python train.py --model="image classifier" --num_classes=24 --norm="batchnorm" --residual_init="zero_last" --adamw_lr_other_params=0.0026 --lr_schedule="wsd"
Rows from block 5, named by matrix and row number. Rows with one number belong to one channel. Each number is 128 + 24 x the weight over its row's rms, rounded and kept within 0 to 255. All counts start at 0. Numbers have three digits each. After the name is the row's rms in percent of the matrix's.
# convs0: first 3x3 conv (model.blocks.5.convs.0.weight, 192x192x3x3), inputs 189-191, a 3x3 kernel for each
# convs1: second 3x3 conv (model.blocks.5.convs.1.weight, 192x192x3x3, transposed), outputs 189-191, a 3x3 kernel for each
convs0.10 098:117103111155144118074117058123131119104115122079115093158104107105119125154113109
convs1.10 109:177148099097153154124125138148136110134134114132134157121112157147090129179103055
convs0.11 098:095151142099116135136117119129134122140103085141120161131121122123134105094080118
convs1.11 121:094097133139093121115135129121158126131111109154122124109125174116133121133150140
convs0.12 100:125170140103111171089110168110132172129147161094125108115106112103126103121141090
convs1.12 100:139125131133181108175145094142133129192145134091095106127165131132107135141101103
convs0.13 100:138137088129134129141112137116077132093115155145148173090123108089151088123123124
convs1.13 099:147139118100168149123093098142156124130149147126111154093134162098101117121165131
convs0.14 098:122107152106151118127076107142110153087084166116120158098106119091112109142133131
convs1.14 113:134134116145156116124115120139128124139142125102128112143124097122096116146132138
convs0.15 102:127111126134125152134138108115096127139092137139096106115097117137105132100145105
convs1.15 102:140147158128092128117156128146118112158134112109119124126165151113133184160134156
convs0.16 099:118093105097084146135157141144098109148115147126110120078075137115153138149139139
convs1.16 094:123177149116125131141153159124143116152143139123164113104125165125128092088128122
convs0.17 101:185140110120103144108124162124184130168129169087106121132122100120124125114156204
convs1.17 104:133102109135063122119119139094112134089151131125141121092114110143159103157099146
convs0.18 101:129109106115143136107158084166145115121151153116163150128128119127160139157130130
convs1.18 091:114163102128122093153111095154141116107145131136137156137099136122134108138144145
convs0.19 100:171133121114145140227145135131117118141131140159134106126104117116115149116130113
convs1.19 106:168110150122125152129112109147116065122115107091152136140161114137189139105098153
convs0.20 099:148154131140126127162146114099121142128077123134148117127119121108112135146104138
convs1.20 095:144128108135130104132093107129114142131108131105137102181175160168138151123075109
convs0.21 101:149126098136137122143155111141130107132126109162150094074132110128143133098157112
convs1.21 091:125130131117148107139149153106117134126151176129187071135106100152080102119113119
convs0.22 100:133086144174160075175138097123139141153091152153161128130162160151142159142157103
convs1.22 093:118110130086148146153131155098125095139078127130148111121131139079064123153149108
convs0.23 102:127105157113149156116137160106106140113116157097133110159142099125095113134122090
convs1.23 098:173109141111163125119126155125148116115123145124118146124127168101156194109108170
convs0.24 100:154106142148082143138097134142143128124116172107095097086113112103125118120134116
convs1.24 095:118144071155147127112144069080168142160152146156160129169104148122127084148109114
convs0.25 101:171087112093077100108116127148154091175181122086108105134161134103113129140154116
convs1.25 114:119107110131163112114121117125142160138144128113080115114128108119128098130090119
convs0.26 101:133113087128090102165106139133141107142154146142114139133117134123087109082156105
convs1.26 084:131112140112158137149117119162137125127084136133116138145143105115110106129167109
convs0.27 100:106115136096167129125147145142112098121143092131097096074163138127124146131157135
convs1.27 109:097130132129137140120149112168120144102153135154119179121158102096135154122132107
convs0.28 101:136111121118152143112127183106158136137128149122100178126079120111150099148130158
convs1.28 101:159136130092143139164150077123128168118131167117116111153151129135128112136121105
convs0.29 099:104166104116138120118131120110105145105115097132133174137134137181088145164128096
convs1.29 091:127172158139123119122130126137115088130101126178110124116159133109124131119132135
convs0.30 100:125166109118128108112085128093102117088152175145107109137094147141077130094143154
convs1.30 082:127096164087183152084107134096139150166084165091128128123137136149093129129126095
convs0.31 099:107101172121137141111124075137114106089110133128137120149156126122122210084094133
convs1.31 088:143119118071103139082118105100107128103111081100094150118137113172135119155127126
convs0.32 101:100159140128144143132083081148120127140151153145146161133126159136093155097111118
convs1.32 095:115118160179129114129127112157125086138121142142182128166121091128159134090123104
convs0.33 098:118131073108110130124110148114094125149109109130138134123108133151105093086130111
convs1.33 089:070127153119106128072118086134123112139108146125159126131107106144132099144081111
convs0.34 101:106152136123091089116151132129123152132113120185192136126093106097118135136119123
convs1.34 103:119146093112130142103111112097097170099119154113110176122175132165153115141111108
convs0.35 099:189091074095105114106109126138093146165059129126126153118127181153144118130126144
convs1.35 098:131107129153120140172191103125143117154110134130143103110138104116101082105132160
convs0.36 099:089064088151122104119114112150123080109091121199149125133136116188106111109103106
convs1.36 089:116131126077137142108139118151166157079106108109141118115125113116099109165165084
convs0.37 100:127115143152122130113123072114151176112125094081095135135171089130108138099142119
convs1.37 095:084118127127132137078111138136107100126123127152157121119199145138145133130191122
convs0.38 101:125124126107128150093148138125096137129162163122113169077127114086067089116108088
convs1.38 105:105107105127089124113116102140127150180115148133118129158108117137148111108122107
convs0.39 102:127174101117164103129140151163085085110170102126126128128099087126105127144142181
convs1.39 100:118160119122143129130128115157118122114124096124154153118119121117138128150117163
convs0.40 100:107102121117112095153108099111102094113125126171164119155130154159112090118118130
convs1.40 093:121113155121118099121128116098117140139124142137118139109091093190105116149094104
convs0.41 099:123101099120098127120128154122135163122127121096131138147136091131142161083106107
convs1.41 095:129107125144134100116162143104132095084146133126121077115127136143143130122114173
convs0.42 098:141106117140143120108144135138139134144119136137105122141141101120141099157139099
convs1.42 101:105147117091104146132120111090113128128131112109144183116125095136133114171138133
convs0.43 100:172156108072135144106111138140161096112108132125108109146116150145149145146116117
convs1.43 106:130082091164087127124111094149133127132136138068186119078134116135097071156144124
convs0.44 100:141107100137163096142130112084093120119135107100089122128102120119107114170142114
convs1.44 096:145136092164145065152137087162130118144129154117098145135173139133110199124108116
convs0.45 100:100127168120092112104129114151149107155124151101113095113098121107175188089125170
convs1.45 113:090149117146114121105128161110145134147162163145118111109133112085153161098119171
convs0.46 099:137129140129126153141116132115086108141127072112151137136080115140094130116141143
convs1.46 113:111135152097093110134107172132114087083129116136100135104142111151108088193133133
convs0.47 102:092121140110147163120165166122107138084084149122078127062111142104134107121138113
convs1.47 095:117095109134138173137088135133126146097100151122110126119090100119115150107133141
convs0.48 099:108109106135107105155173128152117099114171115119113091127119123130119126132119112
convs1.48 105:115130159141131140119129103149137137110145093140108114123126145129110096105093114
convs0.49 101:096157171126162151132087123155143104147124158113120128126100106097123138133112104
convs1.49 098:127123113119115118146162095074130124085117126091077132138109106134114115118111077
convs0.50 102:104125093146112088130122075137148145070128107154141116150129124160133122135125102
convs1.50 092:103142150116137133113118125124119133083154135121116115140095114121166155156138137
convs0.51 102:163086085137123130147136158151126151132130139156109111075161121118144102135138112
convs1.51 096:139110098113081144108137112119101143149104126149129094101111158110147176096137123
convs0.52 101:072115108134109128088094147130112146073132156133157110119170124143176101162093090
convs1.52 090:073132166093151104124132100106159121118146133133133088132158137141146177167162169
convs0.53 099:111133121159140119191181106095137131116108128118115131117094069127127102172108109
convs1.53 099:138135146130105151128131129113123144107121115134116111121156153108149111117151143
convs0.54 100:163094111148097148143122115129130099126158121131124133129129126153130177125144126
convs1.54 099:129119113082133131115121165136146140103122073120149109157132105144084083152127113
convs0.55 101:086118125097109091143106164133116136161097098116153137104137145125126144104144135
convs1.55 100:180139113145115133134141134155096089108079130155127126089150133107095130115134123
convs0.56 099:152129134161128151141168120143167127105074109102110110124127117145097126119114113
convs1.56 100:115162138136105143148119115127112123123080098145151092119137147127134075146129113
convs0.57 100:144143074106150091087110138147100136174107115116099130087099128114101136097152120
convs1.57 099:105102118123164142122099179118152133168143133145141092130131128102125149148120116
convs0.58 102:108134137145095101143174106157160150084088124157150140115124137134149094112131114
convs1.58 102:152156126102119124154133138112119144122132127118082146114146160126152135126127102
convs0.59 101:100194140091088068120159136162097131106111092138093117150125096137141156147201133
convs1.59 106:098097104085126088157108123139132154102153131144129090136164131124115140116092205
convs0.60 098:146107118172104104145069141098134117093129140087126098119087083122077102138166111
convs1.60 079:154118157117112117137108127151137151116089121131130132116105144136110138137175153
convs0.61 100:120133142138131112122135139139126112117150137096106117130102108094129074135124109
convs1.61 101:132101109117131115144132144120090149135094145171109138103150121143128130092152153
convs0.62 101:156132084103121110130151155106119122127125125103116119139106130128127184098118156
convs1.62 099:079152130148129125131131119117079095122126106173108137150122111162141143126154129
convs0.63 101:130101129113146125113117139155131105135150164200112119121127090104092137116134129
convs1.63 110:186130122092116129129080109168161165119106131119102096111136099126106142157123105
convs0.64 100:142166122108135146122141178107149130120104116132094137072125164117206183097162169
convs1.64 102:206091094163134104097093102111078099111136121106158121178120118105150154082112164
convs0.65 100:087087124182168084122088141108107101159127099186145119146168098118151138119153118
convs1.65 098:119109125137151151120122121111100152126069130158108099108112118114107124158141159
convs0.66 101:148118120098116124127111097151139162141132127138138157122140104095103112124117131
convs1.66 099:098099104189093097156140090107176124090098170131126113131098116113126137103117146
convs0.67 099:104100134161112162088162120155102156128096137121093133135108095151113097133143147
convs1.67 104:109150141103097128100076125119124151104146147099110153140175158116178091118094104
convs0.68 100:129128132110143097089078123142125143138172084136089141131093110118084144142150127
convs1.68 108:145168158132110122120122151122072090130145103132122141136152164160095154121157141
convs0.69 100:168138194144153125150122103080096104122173121112142095172120125130135086086065112
convs1.69 095:113108131207140111105090123119129136130134124116122077158149147105116150086122175
convs0.70 101:123084145137084124110134156136115095152125129125165143100135136168137159146115108
convs1.70 098:115113091096115099099170131158148118134137141152154163119141140131106151162142118
convs0.71 100:120097105149136171105104133181175076132118156103141141129122141135139124110136157
convs1.71 099:091124115156123095135084146152135096136129157082188213149092140111125104118138156
convs0.72 100:093144084120111102140140085111102132130151124155135134120111110121115130150132129
convs1.72 112:135114107150140152095090118135159183099124139148148121130152108113075151147122146
convs0.73 100:133183168113126109147155125126095137091150171092132131118131111164094114102067155
convs1.73 107:141097149126183129135101111108157130167114076124113079146115107088155103116114152
convs0.74 103:130137125143110114096068134139115121125184112142108115117168118097160101101121111
convs1.74 101:120154145148153149145147092106117162098142065136132139122089135150133132140098170
convs0.75 100:115154136117126091091159141117144187121127120155140169107117166120086140153079092
convs1.75 102:126128170124125120087103131152133111134125093115116095180141137109160104156102083
convs0.76 100:127148101148149113139164118132125123135100121152144102108103116095121115109133121
convs1.76 107:136104135149159120119168166194129095171108135126106123159118114179124118152084104
convs0.77 100:128123164135107107089167193132095196144164151148104144120124140096137173117127113
convs1.77 104:180148156166143128156111134109149092107153086129172143109109146152070135136130140
convs0.78 100:153153123128113123108097104105142147113159122103131137104129094135187168086137123
convs1.78 094:116078112115147128158144093119110104111147156118133092138119092139129118150105153
convs0.79 100:138119129113159106170082114152137116144144118119135156119153122118131135125146105
convs1.79 098:150131142117160167118126140123145162138097166112119124113092121111082168117169122
convs0.80 098:143144112172081096148149138164142132126106124101155149108126103069102114139111133
convs1.80 115:108083152136116159145131161128151101153137174120136150136184169157140117131114098
convs0.81 101:129131126109104131168149130126071110190169071118154109110150141124118137099086104
convs1.81 103:140123132121117111129154133176163158131126188131120139151128102144105069106118112
convs0.82 100:115137117127145151128155146154110131123142158137131095160132141143111105135117105
convs1.82 108:129158161124155118125161092130109121134088113118112100132146151101107098124134141
convs0.83 102:086124130132120112156157192106111135165134122104094112125103121099146117105127157
convs1.83 108:102091109098103111126105128107110132117119146150133120153115119145122153112087102
convs0.84 099:177132101097097139126121129110091129093072115130099111105121132117129128145078052
convs1.84 093:107104129101122099104108129103107134149117118156130140113115156114114136135121160
convs0.85 100:117132145102095114104132110135175149110113126104068127108130131134126112118117105
convs1.85 111:089119120080088129127136127152083159122133162128124138117139125118116076123140156
convs0.86 099:071104137118127126161088120119118189130127168136115123119121119136151158124139121
convs1.86 105:110148102119100122180129140139177133174117097140099112177151124163140152149123088
convs0.87 099:145142131158145174101123119111146167096168164082131191124129128161156116135143130
convs1.87 109:132122113110117116139131115148111096120111086127170125121077151128067122105058087
convs0.88 099:187117070090097105125167120103111136120109113150133182128116154131162109107119129
convs1.88 088:122157161155116119147129163124139116098104113107120122128108152118123090161118095
convs0.89 099:146110086114101160087080124120104126104138119114130098127131131079102135182147144
convs1.89 097:114145117085136115097138128148185106129153133137118111121114131137114148156156150
convs0.90 099:128144114153131082179127133123108095098145117105116094122135145103091139139126140
convs1.90 107:173126106146133116133186172171165104145153123138137175089172165183153131108131092
convs0.91 100:105155190145085142087119137091143113122152132114162125125113141119143131145138078
convs1.91 091:159107137172121125122123100128174103099138113155137146152154126147148161083152135
convs0.92 101:093094107090108120077104114121137103111129077122101155137132142101112099103139122
convs1.92 098:151119127092166120147136130127133112122112106146153125123144134104083141134123105
convs0.93 100:117101146125099125154144186137136118137116103121137123117106154172130131144096183
convs1.93 091:144129121165126107151127103124105139143152112133144146193161132207146132154130134
convs0.94 099:154143128177160166099111136107141145140146131140152130157145103181119135126125129
convs1.94 114:120114129152098120125150140095077126170137163075135095155131134160137088114121104
convs0.95 101:171109068188163101116134101138112134185128120107153145134123116109124102141110139
convs1.95 099:110117159099126143131153162126117129090086148087102108108145147092118102127106137
convs0.96 101:130139099091132115119125093152201131187194117179137092118111178096107160074083132
convs1.96 104:149151131113152132161144155114106144128168167122130140130125131126094141113104119
convs0.97 100:149134158131110159187173104104108147095120148126122110135155090152139120087075092
convs1.97 102:100137132108163111108177097120129149088122083143094121106126100125159168150126124
convs0.98 101:148157111143124159108094164090130115088118100131089092175125128120118140126109163
convs1.98 095:138096112106078097136106148136144103107095126102131137164122143137150119125162124
convs0.99 098:135120152138162138168141154143103110203170095146120100104117109113128118100174111
convs1.99 112:084162114104111128142154126133124141101149130096131120124146141125097121122111122
convs0.100 099:125143149158124095142099099089109111111157097143080126115118143146108126114166117
convs1.100 115:162111142129124171116120132118120116122135121113124132132135145108105103165117100
convs0.101 100:141157092147139125128142108138116118128153152101095186114114073126125087143144106
convs1.101 095:116096160099097142152108086158119128141138120140106132103122115103108142111073143